Rows from block 3 of the text encoder, named by matrix and row number. Rows with one number belong to one neuron. Each number is 50 + 15 x the weight over its row's rms, rounded and kept within 0 to 99. All counts start at 0. After the name is the row's rms in percent of the matrix's.
# fc1: MLP up (text_encoder.blocks.3.mlp.fc1.weight, 768x192), inputs 96-191
# fc2: MLP down (text_encoder.blocks.3.mlp.fc2.weight, 192x768, transposed), outputs 96-191
fc1.382 133:45 35 53 60 34 36 37 30 53 50 46 52 42 44 26 24 65 64 60 35 38 45 67 62 56 66 66 63 44 80 59 56 53 70 33 44 42 62 42 73 53 73 17 58 63 44 79 38 43 30 69 23 57 49 48 43 69 66 56 33 69 47 71 74 51 42 53 48 77 31 43 41 35 43 58 28 55 40 56 38 36 49 45 68 45 75 34 51 35 48 53 12 56 21 35 36
fc2.382 126:44 45 32 30 46 68 49 63 11 56 51 36 62 62 66 56 34 86 44 49 46 38 18 62 38 48 83 47 35 51 31 64 57 58 66 44 57 33 49 20 63 44 38 36 58 62 34 60 70 64 29 52 36 49 56 56 44 40 94 49 44 52 37 40 53 58 43 52 37 55 38 52 34 55 41 54 47 89 62 61 53 55 76 43 44 76 44 57 29 45 55 46 80 37 65 37
fc1.383 106:77 43 52 52 22 54 44 59 47 65 64 63 35 60 57 52 54 60 43 61 55 48 59 97 66 25 38 34 84 46 74 33 45 52 55 41 56 58 42 46 68 52 38 59 40 45 47 38 50 58 31 33 63 49 36 54 26 68 62 46 41 17 25 30 54 53 56 15 40 42 38 55 52 43 64 67 53 77 41 44 76 38 37 46 54 75 57 58 63 49 45 46 86 53 39 74
fc2.383 099:51 62 39 38 67 56 41 52 42 23 36 20 71 32 54 44 45 59 66 20 57 68 29 16 44 59 47 61 39 49 47 46 54 62 52 39 25 37 43 76 50 56 47 26 37 71 42 41 42 44 35 55 42 64 43 42 70 57 40 69 48 65 78 65 47 50 47 62 51 51 34 43 39 68 28 50 56 31 64 46 42 46 57 30 42 35 48 17 46 41 35 29 25 70 52 33
fc1.384 111:63 55 38 75 53 33 27 47 50 38 57 35 35 66 76 49 12 41 51 40 54 49 40 59 57 17 74 56 29 85 70 48 32 69 48 58 45 57 09 83 46 40 45 59 43 36 62 67 36 65 58 45 34 43 28 68 44 53 29 58 43 66 79 54 35 50 45 59 62 40 52 58 58 44 63 52 45 71 70 91 69 58 47 71 62 47 57 21 69 64 59 23 49 34 63 48
fc2.384 108:42 56 67 30 34 57 46 63 41 58 59 49 52 52 21 34 51 54 49 50 40 47 44 48 63 65 40 61 61 13 47 42 55 25 57 36 63 37 66 24 41 62 64 47 26 41 44 61 61 27 42 20 55 66 64 45 33 61 58 61 81 28 38 41 39 59 62 59 48 75 64 52 52 73 27 75 51 56 67 23 38 27 62 50 39 46 52 67 30 46 34 63 46 53 65 35
fc1.385 100:49 74 64 44 54 83 38 63 43 54 79 55 66 25 48 24 59 67 39 52 48 53 45 43 46 84 43 53 46 56 22 50 35 20 50 36 60 62 47 16 56 57 63 65 31 68 55 67 61 57 45 43 49 20 39 40 81 33 33 62 43 59 35 65 36 36 46 63 30 68 32 52 71 52 60 43 34 70 50 42 58 56 54 39 72 26 62 57 66 58 46 32 55 44 49 39
fc2.385 100:34 44 62 58 76 55 51 36 24 67 36 48 48 61 55 56 61 58 42 71 47 32 27 71 68 39 75 36 51 53 58 38 67 44 49 53 39 40 62 71 35 54 65 35 39 37 66 53 50 63 26 42 28 47 38 60 18 66 54 37 44 71 60 51 53 84 65 66 65 57 84 54 59 49 31 56 63 49 41 31 57 62 40 57 59 60 62 41 34 72 48 42 38 19 27 66
fc1.386 106:24 13 60 59 49 76 58 48 73 58 49 62 56 55 49 46 25 82 36 46 43 68 47 45 36 67 43 45 45 28 76 55 67 53 50 63 50 62 29 57 39 74 65 62 51 66 61 59 53 22 42 51 56 08 56 43 32 36 34 53 31 39 69 33 78 49 34 42 33 58 67 45 57 54 33 25 51 54 44 56 34 68 70 53 50 15 48 72 43 35 40 61 48 65 41 45
fc2.386 098:59 95 12 46 36 41 27 29 53 24 33 62 39 30 53 57 48 38 65 52 53 42 43 24 53 38 79 58 32 52 37 61 46 45 49 43 62 55 43 58 65 37 51 41 45 25 42 28 52 70 89 51 36 79 66 31 40 45 58 57 35 42 54 43 68 53 57 61 53 23 54 67 29 72 53 66 56 23 58 77 45 30 35 44 50 65 44 49 62 47 78 37 59 43 71 18
fc1.387 099:72 44 63 75 30 43 12 34 11 46 51 78 65 39 43 31 60 67 52 30 70 44 36 42 70 63 56 49 54 42 25 50 40 59 56 41 20 75 43 42 83 88 50 53 57 38 69 77 35 44 48 54 70 55 66 39 69 71 63 37 56 34 41 64 61 36 50 71 47 60 42 39 50 53 39 29 56 23 50 10 58 46 42 41 40 41 74 56 52 35 51 62 57 30 99 61
fc2.387 100:51 69 65 45 63 69 57 35 81 68 36 22 69 74 38 71 63 29 32 70 39 38 57 25 25 41 31 54 23 70 67 43 61 33 32 65 59 29 58 48 21 48 42 33 62 58 30 37 58 78 22 54 46 35 44 64 30 22 74 69 32 85 71 35 64 51 53 57 56 27 60 43 56 60 58 58 26 83 66 85 45 43 66 81 41 60 52 61 62 57 42 59 45 66 14 44
fc1.388 092:50 63 44 71 62 64 57 44 47 45 31 30 32 61 70 49 43 47 42 77 55 65 33 30 37 43 41 61 56 49 45 47 46 48 34 52 61 39 71 76 54 32 49 46 19 34 64 97 66 39 70 61 48 61 47 53 26 64 31 49 49 10 37 51 42 80 46 75 39 52 78 69 69 77 33 52 39 57 51 61 34 50 56 31 59 47 76 52 87 58 50 39 41 27 47 35
fc2.388 090:39 50 25 40 45 29 26 29 47 46 60 58 47 60 52 42 27 56 48 39 34 26 38 72 46 72 43 64 59 36 65 78 73 46 53 59 69 51 49 26 34 55 69 29 77 73 36 37 42 50 50 81 54 16 56 57 35 44 43 63 33 58 68 40 77 37 43 35 55 37 37 25 33 27 72 29 51 43 85 35 64 55 46 54 26 47 66 48 58 61 69 68 54 31 73 76
fc1.389 094:40 08 49 55 47 57 67 46 62 69 41 50 83 38 10 58 60 38 53 54 40 63 34 59 84 79 52 45 57 54 62 47 32 37 38 69 30 49 50 36 20 24 57 55 62 41 49 79 53 42 46 20 76 27 41 44 45 49 33 67 58 49 58 59 61 67 46 33 56 27 34 41 35 46 39 35 54 58 54 48 33 68 42 50 75 63 71 57 48 45 75 28 65 75 36 17
fc2.389 087:53 52 29 30 46 47 16 77 48 36 37 43 47 47 73 44 46 36 49 34 50 50 52 20 33 54 54 18 62 64 61 50 67 65 68 25 64 28 54 75 61 46 33 40 57 42 33 03 53 60 53 64 34 66 65 59 49 48 56 77 76 51 34 68 31 55 72 52 29 82 55 49 43 37 61 54 32 63 44 54 60 49 36 34 28 40 40 70 50 66 47 67 51 51 57 69
fc1.390 088:41 41 61 42 54 54 59 50 69 59 33 49 73 47 35 52 40 48 56 38 51 59 32 48 58 51 70 65 59 54 46 49 28 76 46 21 44 27 41 61 31 03 38 44 71 50 66 53 76 81 72 65 14 47 43 38 28 59 61 58 60 71 52 54 37 53 61 68 47 43 51 46 41 68 36 35 61 53 72 29 63 68 61 53 62 34 85 40 38 44 51 39 58 51 45 58
fc2.390 094:45 38 26 45 29 48 43 50 37 51 36 83 25 42 51 48 30 42 47 60 66 53 65 58 44 43 30 50 42 57 43 42 63 57 44 77 19 63 55 39 67 71 69 45 56 32 44 34 39 41 24 44 57 61 63 31 34 25 80 36 39 37 62 52 40 43 60 56 84 90 36 50 66 30 53 58 46 38 43 62 58 40 71 53 45 54 35 49 26 45 51 26 44 64 62 54
fc1.391 133:54 58 47 65 81 56 48 49 67 43 38 58 76 56 45 45 60 49 45 24 54 50 21 42 42 33 80 55 39 39 45 34 52 32 36 68 25 67 21 48 34 59 72 43 71 45 79 33 27 83 32 44 17 48 45 46 56 37 38 43 25 57 67 48 53 19 44 56 45 35 45 50 44 50 61 57 61 35 69 51 65 71 51 49 64 58 36 58 41 30 45 69 36 47 53 30
fc2.391 131:74 48 38 67 52 54 55 49 51 89 46 48 66 32 49 40 45 31 44 80 35 43 69 60 52 79 40 52 37 32 69 51 44 45 39 31 68 32 50 49 36 38 53 30 51 48 39 18 37 48 31 48 58 35 74 44 49 50 25 39 79 63 37 33 62 73 64 57 71 55 43 43 76 51 55 71 37 33 42 31 48 32 42 31 60 44 51 72 47 55 19 48 46 54 45 43
fc1.392 094:38 46 66 53 42 34 47 58 28 61 62 27 46 65 38 44 30 28 52 38 46 37 31 63 59 75 78 58 39 76 57 69 51 67 38 55 76 53 61 25 48 37 55 69 45 68 66 66 39 55 32 53 71 40 22 56 55 35 42 43 68 40 29 52 40 60 42 87 41 40 64 63 45 70 25 38 40 60 48 29 63 76 67 64 46 77 60 71 45 51 21 59 72 54 20 36
fc2.392 090:32 20 43 57 44 63 36 26 77 33 21 74 52 22 48 57 41 43 72 38 71 91 66 61 70 54 28 40 55 21 29 54 40 37 49 50 42 23 56 46 38 57 56 44 26 51 74 60 58 37 45 42 31 27 64 57 36 71 57 71 32 65 89 81 29 47 48 53 56 45 48 39 49 45 57 51 66 64 41 62 54 55 32 38 45 41 60 47 34 47 55 35 63 55 66 60
fc1.393 112:39 81 56 59 55 36 52 30 43 74 45 59 59 48 29 88 56 45 47 50 42 41 45 51 27 54 80 48 77 33 29 61 56 75 46 64 38 39 34 42 83 65 46 45 48 49 65 53 36 29 48 22 33 41 40 54 09 40 20 49 53 25 34 45 60 19 40 67 63 44 48 16 38 72 43 65 47 56 64 55 59 75 65 51 66 43 70 34 64 79 36 53 27 39 43 34
fc2.393 112:58 52 58 37 48 46 54 49 63 65 30 52 74 60 59 54 50 40 56 67 45 25 38 56 59 43 40 54 56 47 51 60 22 29 56 39 49 39 58 57 18 25 50 62 50 31 72 45 58 52 35 74 51 53 71 71 77 82 93 41 56 62 49 52 59 28 25 36 41 51 81 76 64 35 99 69 60 49 36 57 52 41 38 36 64 57 71 46 64 54 46 58 34 34 64 62
fc1.394 122:38 28 52 64 52 37 48 48 60 53 83 32 33 58 60 42 40 48 53 54 60 39 65 31 83 39 43 68 53 60 41 34 58 29 38 60 62 54 40 63 51 41 62 19 81 45 60 62 61 59 53 48 69 29 26 50 71 23 45 40 40 55 51 48 93 44 64 41 23 56 60 48 69 63 56 52 60 54 29 68 66 45 46 46 61 46 45 96 47 10 66 32 16 50 34 45
fc2.394 110:37 61 29 37 56 77 56 46 37 92 43 62 29 19 58 39 60 40 43 46 63 40 55 75 31 57 33 33 23 31 44 36 68 63 59 31 43 40 24 36 50 60 49 67 50 40 51 62 65 37 48 67 68 51 45 34 43 47 46 73 62 56 65 47 54 57 37 61 32 52 42 35 53 64 17 58 89 39 63 42 53 65 47 34 70 54 47 24 45 48 21 63 49 41 56 73
fc1.395 087:67 43 45 52 44 64 55 50 62 44 75 66 47 47 50 46 79 46 27 16 51 56 64 70 48 34 46 71 47 55 34 90 35 56 46 72 41 74 67 69 69 33 38 42 66 41 67 49 56 54 50 51 55 33 01 38 43 59 35 80 37 20 43 69 58 28 46 50 64 27 40 43 61 38 52 76 42 43 46 70 67 47 47 54 57 38 60 18 36 44 49 64 51 41 57 27
fc2.395 090:24 54 54 46 54 44 61 54 34 75 42 44 56 68 75 52 43 52 55 97 41 32 51 48 72 65 48 58 58 55 39 00 80 34 33 19 62 46 47 39 52 38 62 27 55 67 56 54 47 56 61 46 53 72 67 44 45 61 58 37 33 64 62 36 41 80 38 65 31 62 69 74 52 36 45 35 56 68 48 43 56 39 74 31 51 44 51 51 64 62 48 41 63 60 45 68
fc1.396 108:34 48 57 65 27 53 54 57 27 58 33 57 71 54 25 57 51 39 54 48 52 48 53 45 63 59 25 42 54 56 62 52 44 40 33 41 54 76 40 47 50 27 49 49 53 55 69 52 68 33 75 40 58 36 28 24 56 57 48 71 62 87 15 36 74 37 34 25 76 74 36 52 40 74 75 39 42 12 56 34 49 43 44 75 51 22 33 65 53 37 61 57 61 50 38 43
fc2.396 104:74 66 52 50 56 58 47 47 65 53 75 27 36 59 58 40 37 61 33 54 35 54 47 52 37 52 71 74 53 65 28 53 62 54 39 47 59 31 39 56 66 44 43 63 19 59 61 44 42 36 19 49 50 56 41 40 38 48 57 45 21 21 79 57 41 55 61 77 43 42 65 76 82 48 17 49 58 76 42 61 54 67 40 22 38 75 70 52 29 61 56 47 59 51 60 62
fc1.397 102:30 42 45 64 60 24 42 50 53 41 46 39 44 53 58 48 16 68 56 58 64 64 46 35 52 57 64 48 56 75 39 43 78 63 52 39 40 75 43 51 45 38 83 86 60 31 41 72 67 43 51 59 39 59 46 65 50 67 32 34 53 40 42 08 45 77 60 37 41 43 49 13 22 77 21 59 36 55 64 62 39 62 42 39 22 28 76 53 35 33 54 29 25 58 77 41
fc2.397 104:24 71 33 28 41 66 48 41 56 46 47 47 53 49 62 37 31 54 17 31 40 51 49 52 45 62 67 56 47 36 47 33 27 41 42 55 49 83 47 05 57 55 56 62 35 59 58 40 54 40 46 28 53 48 46 55 11 41 66 36 08 68 47 93 65 70 44 27 45 53 44 85 65 44 74 44 59 36 55 48 42 07 59 53 33 65 40 33 85 37 77 41 57 32 61 77
fc1.398 111:60 64 51 55 48 73 45 46 48 54 53 64 47 61 42 28 44 54 18 16 45 79 62 64 54 26 45 25 66 52 30 62 41 34 53 37 47 57 74 68 47 54 35 59 33 45 41 40 30 50 72 44 62 47 51 58 64 63 58 68 60 43 39 55 47 44 48 60 31 56 45 31 50 27 37 54 45 45 22 01 66 46 50 42 47 50 45 56 75 58 32 47 19 58 13 60
fc2.398 100:75 60 53 43 62 34 66 40 51 45 70 54 58 56 49 33 67 76 60 61 80 22 45 29 50 59 43 38 50 51 55 48 40 53 68 68 50 53 23 47 59 24 49 47 81 53 52 45 60 42 55 50 39 61 53 29 56 38 46 22 25 60 61 38 44 68 42 22 50 66 41 72 57 57 69 68 55 26 81 77 40 44 39 66 65 60 58 28 50 61 57 44 69 31 70 19
fc1.399 077:34 60 79 76 43 44 39 67 30 47 32 71 43 62 61 25 53 52 73 50 31 69 51 54 53 39 65 34 70 56 43 31 29 28 30 51 66 74 73 45 43 73 42 40 69 60 85 47 46 22 34 44 35 49 74 40 24 50 39 34 14 38 63 73 10 64 52 43 53 65 50 59 55 63 67 17 73 52 17 55 67 37 67 45 65 37 66 61 41 65 45 46 66 42 52 83
fc2.399 079:54 36 70 39 68 32 52 32 41 40 38 43 53 37 42 56 64 28 24 56 80 50 61 62 61 81 35 44 27 56 73 39 56 67 55 52 69 45 56 47 65 26 39 76 62 52 41 56 46 62 75 69 37 51 56 33 64 62 48 63 76 42 50 30 68 41 47 63 39 48 70 44 43 20 40 56 71 56 65 33 35 68 54 69 55 81 44 23 40 63 65 44 52 59 40 48
fc1.400 111:54 26 43 49 53 61 26 46 58 72 53 59 58 71 39 58 34 64 64 45 30 57 72 37 82 25 25 58 37 48 48 24 45 46 60 56 54 43 43 58 53 61 48 46 43 42 76 64 26 58 70 36 54 36 63 67 52 65 63 36 35 41 77 33 50 49 69 62 27 47 63 27 79 49 26 52 60 14 46 77 28 52 62 51 47 54 38 46 71 63 61 32 45 16 25 52
fc2.400 107:56 29 66 55 65 38 75 51 71 30 82 56 38 12 64 61 40 65 27 50 70 52 37 51 27 70 63 23 36 50 58 90 56 64 42 36 47 68 59 45 14 61 54 46 70 60 54 49 90 47 09 67 40 19 62 22 41 32 38 59 52 67 17 45 57 66 66 35 51 40 50 49 30 46 99 47 41 73 51 36 54 54 27 28 23 61 59 64 59 52 36 61 70 61 62 35
fc1.401 106:34 62 54 55 55 34 42 34 73 44 74 53 31 48 32 65 05 60 77 49 58 70 76 35 51 48 44 77 53 43 38 55 53 67 75 60 56 65 34 33 34 53 49 46 41 45 90 46 70 60 33 35 66 50 55 21 37 42 53 75 72 13 71 64 51 57 51 64 42 57 46 74 43 31 32 37 64 66 71 40 57 39 40 63 49 64 69 77 43 63 23 62 28 38 46 32
fc2.401 102:61 46 34 54 57 55 65 37 32 38 61 56 52 28 51 64 75 60 30 58 18 53 46 46 61 58 42 35 30 56 87 68 48 46 34 51 52 31 67 72 41 32 73 62 72 43 60 61 21 28 66 67 21 62 36 76 39 66 37 44 59 68 35 55 37 70 51 29 62 60 75 48 27 49 69 57 14 23 44 54 49 46 40 31 57 39 40 21 52 77 62 62 27 41 36 60
fc1.402 113:28 58 26 59 56 52 59 42 18 42 17 69 64 55 65 73 71 58 60 64 46 34 23 62 54 87 38 63 56 40 59 61 36 60 45 69 65 59 65 52 46 64 55 55 65 63 46 57 56 29 38 49 35 50 42 47 88 43 50 40 53 75 63 48 18 38 45 81 74 39 59 19 63 52 66 51 69 57 28 57 47 65 51 51 24 51 26 42 30 67 37 54 66 66 45 40
fc2.402 124:36 47 66 70 58 70 71 37 62 56 18 73 76 30 50 64 58 53 45 57 37 53 45 53 50 51 31 44 68 50 16 38 63 33 54 46 50 36 41 37 33 76 61 40 51 74 56 32 29 46 47 61 39 77 31 58 81 43 28 39 50 52 68 21 43 67 31 31 55 46 30 38 67 29 85 59 76 53 37 39 36 40 32 59 57 48 35 53 56 56 50 70 39 49 58 44
fc1.403 083:64 54 41 53 37 61 64 37 68 42 53 33 45 84 45 32 48 65 74 55 39 71 29 35 46 36 81 45 60 47 40 84 67 51 55 33 30 41 56 47 47 57 54 51 68 38 61 57 44 37 40 41 49 25 31 52 79 61 55 24 41 27 42 34 32 45 79 57 57 52 61 39 43 83 26 45 65 49 28 64 58 24 61 46 42 58 54 53 28 46 66 56 38 37 53 52
fc2.403 087:55 47 57 61 33 20 49 47 57 43 39 65 64 29 57 49 59 30 36 27 52 63 60 28 53 53 47 38 35 48 63 46 16 37 38 68 92 48 79 31 45 24 60 39 59 64 38 50 80 59 62 20 27 50 50 47 32 49 31 62 57 60 31 49 53 65 27 52 47 47 42 71 49 36 35 53 49 50 39 64 42 59 51 24 57 55 39 52 50 52 47 61 80 57 31 54
fc1.404 106:87 20 55 69 24 43 41 28 69 55 44 62 55 34 51 55 66 73 39 38 54 34 58 59 52 59 40 56 51 63 59 64 14 44 53 54 63 34 29 29 50 78 62 25 92 73 54 62 55 55 62 63 48 32 43 66 18 45 45 55 64 25 52 59 43 16 55 31 60 62 42 45 28 42 30 42 34 38 51 50 68 73 54 34 57 40 49 66 38 55 52 45 54 27 40 63
fc2.404 108:45 45 64 56 56 63 44 51 51 69 53 63 42 52 46 34 69 51 49 68 37 66 54 48 62 41 38 35 56 46 46 29 78 59 86 74 31 55 38 57 65 39 58 18 38 54 52 32 27 54 38 42 49 83 57 58 59 57 48 57 39 65 70 38 56 69 49 57 46 38 41 47 20 39 56 48 49 81 64 36 43 42 27 55 39 52 22 29 45 57 41 35 74 40 74 53
fc1.405 117:44 49 32 54 55 46 53 18 53 35 40 78 45 47 63 88 51 30 47 46 71 45 76 36 57 48 52 13 59 50 20 69 65 36 44 70 12 60 50 41 48 58 38 46 63 70 34 36 37 39 46 12 46 58 48 51 24 49 49 45 42 45 89 37 53 41 48 22 71 85 80 52 72 61 55 56 67 75 53 55 53 57 42 53 55 79 71 57 28 53 66 54 68 44 51 44
fc2.405 116:70 57 69 67 38 75 63 66 26 69 78 21 63 43 41 32 36 86 42 62 14 36 39 59 44 67 37 67 44 51 45 38 44 32 30 31 61 53 42 39 77 46 72 48 52 46 54 57 72 65 72 66 52 57 55 49 44 40 41 40 51 37 26 30 36 65 63 76 58 02 27 40 28 68 64 57 55 33 44 42 51 28 55 33 29 41 23 44 76 36 53 66 31 47 81 48
fc1.406 133:57 63 38 37 59 43 62 44 61 27 51 52 37 46 49 56 24 48 48 60 48 50 52 57 61 65 53 50 61 77 49 38 23 58 28 53 48 78 63 38 74 36 34 70 51 42 66 40 40 28 51 51 38 45 54 39 64 69 60 60 52 45 46 68 46 58 76 56 68 31 50 50 37 50 49 31 47 46 50 49 65 47 43 77 51 37 48 55 69 52 33 18 46 43 92 64
fc2.406 126:39 59 38 60 39 49 64 39 36 20 68 47 64 67 46 54 30 31 25 56 34 63 67 28 36 34 84 51 29 47 38 51 40 69 53 31 50 63 55 34 49 40 55 72 61 42 27 58 54 60 44 38 34 54 39 39 47 65 47 37 43 65 35 48 45 50 41 54 27 47 47 67 63 56 68 58 30 44 46 69 55 23 35 43 34 51 79 46 30 42 52 59 54 46 45 57
fc1.407 151:93 40 56 40 70 76 35 41 56 43 46 56 35 63 58 55 48 79 35 57 31 58 27 44 37 49 55 39 43 88 42 48 50 50 36 50 60 79 62 47 59 45 51 51 33 54 63 33 45 39 40 44 35 57 54 47 80 50 40 85 60 74 63 32 50 68 49 56 42 61 51 78 65 30 57 58 49 61 31 61 61 53 49 43 77 42 55 41 40 54 39 61 62 40 41 62
fc2.407 146:36 56 66 54 43 51 48 75 48 64 53 52 67 30 45 31 43 41 45 53 45 63 42 61 74 78 43 31 20 19 71 67 59 32 44 60 18 51 49 08 39 37 64 60 57 44 60 25 44 35 48 42 45 79 43 48 34 38 44 39 22 69 30 68 64 30 63 61 74 43 68 45 43 60 38 61 44 33 40 62 64 33 41 60 62 57 44 40 48 42 29 02 53 65 42 63
fc1.409 097:49 78 40 58 55 36 39 47 43 55 58 47 67 38 48 65 36 46 38 81 66 42 49 46 30 68 35 60 57 59 11 49 44 34 28 39 64 82 59 71 40 28 65 49 50 63 63 72 57 70 53 47 63 45 36 39 49 30 66 56 08 55 60 31 52 42 47 28 64 37 54 73 40 61 49 51 45 46 70 49 61 48 27 58 51 63 40 47 37 41 48 34 51 29 32 13
fc2.409 098:65 32 63 32 40 41 53 65 47 44 50 39 50 55 42 22 28 56 75 28 45 56 26 42 50 25 44 57 16 42 68 34 24 52 49 45 27 43 43 22 44 64 53 59 69 42 51 49 41 45 31 37 35 44 37 37 63 26 21 26 76 57 37 41 53 34 71 40 45 75 47 35 62 41 61 46 44 70 48 54 17 56 70 49 40 34 53 39 51 59 57 46 74 63 79 71
fc1.410 093:50 76 44 55 36 49 62 60 44 51 44 41 46 40 37 33 62 40 43 69 41 57 53 62 78 66 62 39 40 63 50 50 65 58 13 54 55 41 29 21 61 56 35 64 25 38 69 65 36 61 44 40 32 41 50 40 41 35 25 72 52 53 39 58 55 55 55 54 54 70 73 37 55 50 43 19 62 47 44 44 27 53 86 62 67 45 71 67 63 52 37 76 41 65 50 53
fc2.410 094:34 61 49 67 62 33 47 56 36 73 60 72 52 61 59 41 47 47 74 40 47 52 39 59 48 37 62 52 73 57 57 25 39 52 53 39 67 59 65 71 49 62 43 65 64 45 48 62 45 50 44 22 57 60 49 38 78 71 43 43 51 54 68 38 35 33 52 84 62 59 58 47 24 37 92 59 54 68 47 40 73 52 50 43 37 78 49 47 73 43 57 42 46 57 38 75
fc1.411 099:57 59 42 23 55 52 56 39 57 64 46 58 24 48 68 87 51 53 43 59 64 76 45 75 42 62 65 67 67 49 42 49 48 41 50 61 39 50 61 58 43 56 40 52 38 43 32 66 48 70 42 29 42 38 50 75 66 72 66 40 47 63 34 58 30 63 52 64 51 39 68 32 13 50 90 66 52 68 59 55 93 44 91 52 33 42 44 11 68 32 44 33 26 42 49 41
fc2.411 105:29 70 61 64 26 36 37 45 26 25 54 52 69 46 35 35 55 69 51 46 48 48 68 56 30 67 51 33 34 77 35 64 43 52 48 39 65 24 54 50 45 55 54 37 42 38 47 30 56 57 40 45 52 51 49 28 32 54 43 34 36 35 32 40 36 24 48 39 71 56 45 63 23 41 17 11 35 43 46 42 24 34 33 31 72 40 37 55 28 69 40 56 45 45 64 68
fc1.412 072:37 68 88 43 83 58 30 69 28 41 64 74 35 45 53 53 60 48 61 67 39 51 61 46 32 85 76 60 52 62 53 15 40 55 45 43 37 35 35 52 46 59 42 50 37 55 64 72 64 83 59 58 37 51 33 64 45 56 47 36 28 72 43 69 50 55 49 42 42 85 50 50 53 59 33 68 32 40 45 88 62 56 65 58 23 55 28 46 41 47 66 58 31 57 44 40
fc2.412 078:39 77 32 29 39 74 66 47 59 47 35 60 64 35 41 49 52 45 46 53 52 59 48 45 53 53 47 68 44 62 71 61 71 36 44 72 68 42 74 38 40 39 62 78 77 39 31 13 26 47 44 73 78 76 45 32 41 56 44 67 69 29 70 29 67 73 58 62 57 34 58 18 21 49 39 22 25 45 57 46 26 48 52 56 69 42 28 70 42 38 47 51 42 18 68 45
fc1.413 083:66 52 80 77 67 56 37 60 55 70 60 50 27 48 69 47 53 57 65 67 51 62 26 27 57 70 49 43 60 43 44 46 27 66 47 33 58 15 68 38 42 34 51 57 44 63 42 63 68 57 51 32 65 46 47 64 42 58 36 46 34 68 46 35 53 51 65 64 33 42 44 44 28 35 49 42 31 75 57 84 52 38 71 80 27 84 37 50 68 53 35 67 45 72 17 75
fc2.413 079:58 49 66 55 50 50 55 43 58 53 21 36 56 55 45 70 60 47 55 47 56 50 88 54 61 51 55 55 46 39 48 40 42 38 78 34 52 72 22 40 62 51 26 36 55 26 35 63 31 55 37 62 45 39 42 35 61 28 53 45 50 41 65 43 41 60 48 46 63 52 34 60 88 62 82 41 52 44 48 87 76 36 73 34 66 20 76 65 39 47 51 49 62 48 53 55
fc1.414 082:61 53 56 36 58 39 24 36 56 41 46 42 47 68 67 41 23 37 04 59 70 38 81 52 28 36 27 20 62 61 58 55 28 68 78 63 66 57 42 51 42 69 55 69 55 57 52 60 73 81 40 33 60 44 38 81 33 54 38 72 73 81 50 49 15 31 47 77 51 55 56 26 50 59 22 40 40 54 56 64 62 32 51 57 62 58 33 59 50 36 60 54 47 58 54 41
fc2.414 083:31 33 49 74 52 41 54 59 55 45 43 40 53 28 35 57 73 51 44 48 71 57 30 66 64 82 39 70 25 53 54 81 49 19 32 46 43 57 58 48 45 46 50 51 45 17 37 55 17 32 67 66 68 39 44 62 46 81 38 15 53 39 36 51 42 44 49 29 42 23 47 44 55 52 41 55 40 72 59 56 59 37 47 66 46 61 54 64 46 66 52 59 52 39 36 41
fc1.415 114:69 56 42 55 12 57 64 51 41 56 54 43 45 61 39 59 44 36 52 27 81 45 65 43 84 63 52 56 38 60 48 54 46 60 43 44 67 72 51 84 54 74 40 58 51 62 52 48 45 81 54 55 53 36 43 39 72 59 51 44 77 34 34 59 44 68 34 63 41 31 57 22 49 63 44 48 42 61 69 54 46 56 68 39 37 29 44 47 72 41 58 38 34 33 70 62
fc2.415 116:35 69 47 37 77 63 34 36 71 55 46 53 36 40 50 74 52 43 54 77 62 43 56 14 27 63 54 56 67 64 53 61 36 51 47 44 34 45 43 48 50 55 61 60 44 49 56 53 35 50 44 58 42 70 50 49 16 32 56 41 33 78 65 57 66 59 59 43 49 69 52 49 59 56 37 52 76 76 78 51 42 36 21 21 59 45 57 34 36 52 64 56 32 72 65 51
fc1.416 101:54 38 53 63 48 53 41 34 55 41 86 44 33 54 57 52 44 67 32 53 32 78 31 58 65 64 55 36 46 49 57 69 45 36 52 57 44 46 68 35 72 69 55 60 84 61 51 42 46 60 54 41 34 51 50 39 50 51 46 70 71 40 83 47 05 37 30 39 48 41 26 39 51 47 71 15 60 50 41 83 58 11 26 29 69 22 45 73 40 52 51 44 36 42 55 54
fc2.416 107:43 68 50 48 28 43 66 53 26 52 28 59 64 58 36 52 49 61 69 68 55 46 64 65 38 33 44 73 39 52 47 48 45 48 80 33 81 45 52 60 69 24 39 44 02 26 41 58 46 59 41 40 47 42 61 41 41 40 37 39 20 43 35 53 68 61 64 79 45 35 64 72 45 77 09 64 59 67 34 28 24 60 78 66 50 45 47 45 55 33 43 55 60 38 50 53
fc1.417 117:39 60 59 51 65 46 44 65 52 34 41 54 13 44 63 64 35 39 75 40 80 45 47 75 47 60 34 73 48 33 55 41 54 38 58 62 45 51 53 38 74 40 48 59 48 46 59 68 56 40 32 49 46 47 33 62 68 21 38 44 27 60 50 34 58 56 78 45 76 56 79 40 81 86 04 35 37 42 28 59 34 54 36 57 41 43 54 49 43 50 40 50 41 40 49 61
fc2.417 114:55 48 58 63 47 48 52 33 46 56 37 23 63 58 45 51 57 65 29 68 25 53 56 41 28 49 38 48 63 54 53 48 46 53 18 34 64 49 53 10 40 32 64 62 53 30 58 38 57 51 54 41 26 39 63 35 26 87 56 56 65 32 75 39 26 45 81 60 28 36 41 39 60 54 87 61 60 58 43 55 65 51 40 39 57 53 88 32 37 75 72 42 71 55 29 55
fc1.418 101:58 44 51 25 67 75 48 71 86 46 66 45 61 64 61 59 68 54 23 49 71 65 44 48 37 36 33 62 38 60 39 67 43 60 66 41 59 42 52 83 50 72 65 62 52 38 37 56 55 59 39 44 74 43 39 74 58 49 58 46 57 60 52 34 58 57 55 44 46 45 50 63 51 35 37 63 62 42 58 51 60 59 72 69 63 58 63 40 54 39 59 59 56 54 45 48
fc2.418 099:34 61 67 52 19 56 51 68 36 39 30 64 61 38 58 36 55 66 49 57 44 54 59 73 37 63 41 59 51 41 39 46 44 57 68 37 52 55 70 66 67 40 33 51 55 48 58 62 48 49 62 56 42 62 73 26 41 45 49 61 29 25 60 53 55 69 74 58 68 63 56 23 51 65 60 55 35 59 41 26 31 40 54 45 80 39 49 53 58 55 66 43 41 66 49 26